Weights of a small rotation predictor: activation silu, depths [2, 2, 2, 2].
Rows from block 4 of a small rotation predictor, named by matrix and row number. Rows with one number belong to one channel. Each number is 128 + 24 x the weight over its row's rms, rounded and kept within 0 to 255. All counts start at 0. Numbers have three digits each.
Before each channel's rows are labels from the 100 images, of 14848, where the channel reaches its highest value: "top examples" is what is common among them; "place" is the part of the image that holds the peak. Only what is clearly more common there than usual is listed. The data: scattered letters and digits in many colours.
# convs1: grouped (8 groups) 3x3 conv, stride 2 (model.blocks.4.convs.1.weight, 192x24x3x3, each kernel summed), inputs within the group 0-23
# convs2: expand pointwise conv (model.blocks.4.convs.2.weight, 384x192x1x1, transposed), outputs 0-127

top examples: the character C; the character G; largest: C
place: centre
convs1.183:108144136128141149142194127116112142111128078140110128130190140127123118
convs2.183:112110133134183164118145127128114176157107090105117140112104128161121137128080123105145099087162167108073155126153137082114184105176152135113146111161121141153146118110125135133125119127119157199130106141135122155151155126112149138084152112147106155176109142111110119132191150131084095137150135105114144127117130096159155135156133132131086140148098133082098145093124145129128155140079

top examples: the character A; largest: A
place: bottom centre
convs1.119:114121138098098152120123149124136133141132160144132145158141114047109107
convs2.119:147127152108166147124140116136135099139103115108141102127135106125136112153141172165132145116133152149112130145109151150157156117103127137171127132173135120129132139138132080124131129107139154085126075146137117100153131119155109126147113149125107158147120159126137159122163169131164097122172141115133070174145147108129126119143111098163111133107123075138155149094097124118108176125081

top examples: the character C; largest: C; the character G
place: centre
convs1.190:108147105133139137139112125119119193123098104092128090095127162155125113
convs2.190:130143149163147175108153097148110100107140148163077122155110135150128180111167114111105141127111163029100098128098118159166081132121142148175158130139134138126109131100117130114117109151085135161143163138164073136099138133084094145166114138092124148134123121070116160121114153103135155129139136147112153129110079137128152126117181109141106145114093141143122143123121109139113149143070

top examples: the character A; the character 4
place: centre
convs1.114:136137100151153100122111120114127138132163109130196153107117139096109092
convs2.114:140101150144156116168134118157122159116152128137132122117152095108114144144095108171176129177171092109124147132148107176148189128135132091142105069145145143105121137147134128100114158125181112111126065154119140121090163135136107126099139125118096152137145130156122122122136147102134060159154110111134145179143149111112122096138145145143142107085111091126133173166100070137166175128126

top examples: the character A
place: bottom centre
convs1.43:158127166108134135176144136133113113194113135084108110117136116136113119
convs2.43:161133142107160122094115113114132109146127126183164066122111082120165136089139170167113123141164091133126169163098145150137126140132150063107141162117150159148155112155169130069134116159130131115182146158081169113151131119145129162121124077127143132120139091101135079112092136113090138103101109148122105130138099110110114109082120137135144152104140092145158123111134140171119196149161

top examples: the character C; the character G
place: middle left
convs1.186:138129143121138142147104089106070160141134085104129113083109118117147139
convs2.186:097147126145141072133130139111148176173142121134135118158146137141120174113157083154114154133112129076152116116118121095139111088142181101135161156122158125092186087099135131136098128141140174141130106137127087108120143134153117115090134127109114149145105093111114122067158139093140114116158147142154153139110099103132112116091139096119115117166152128132130164120125131098118128124106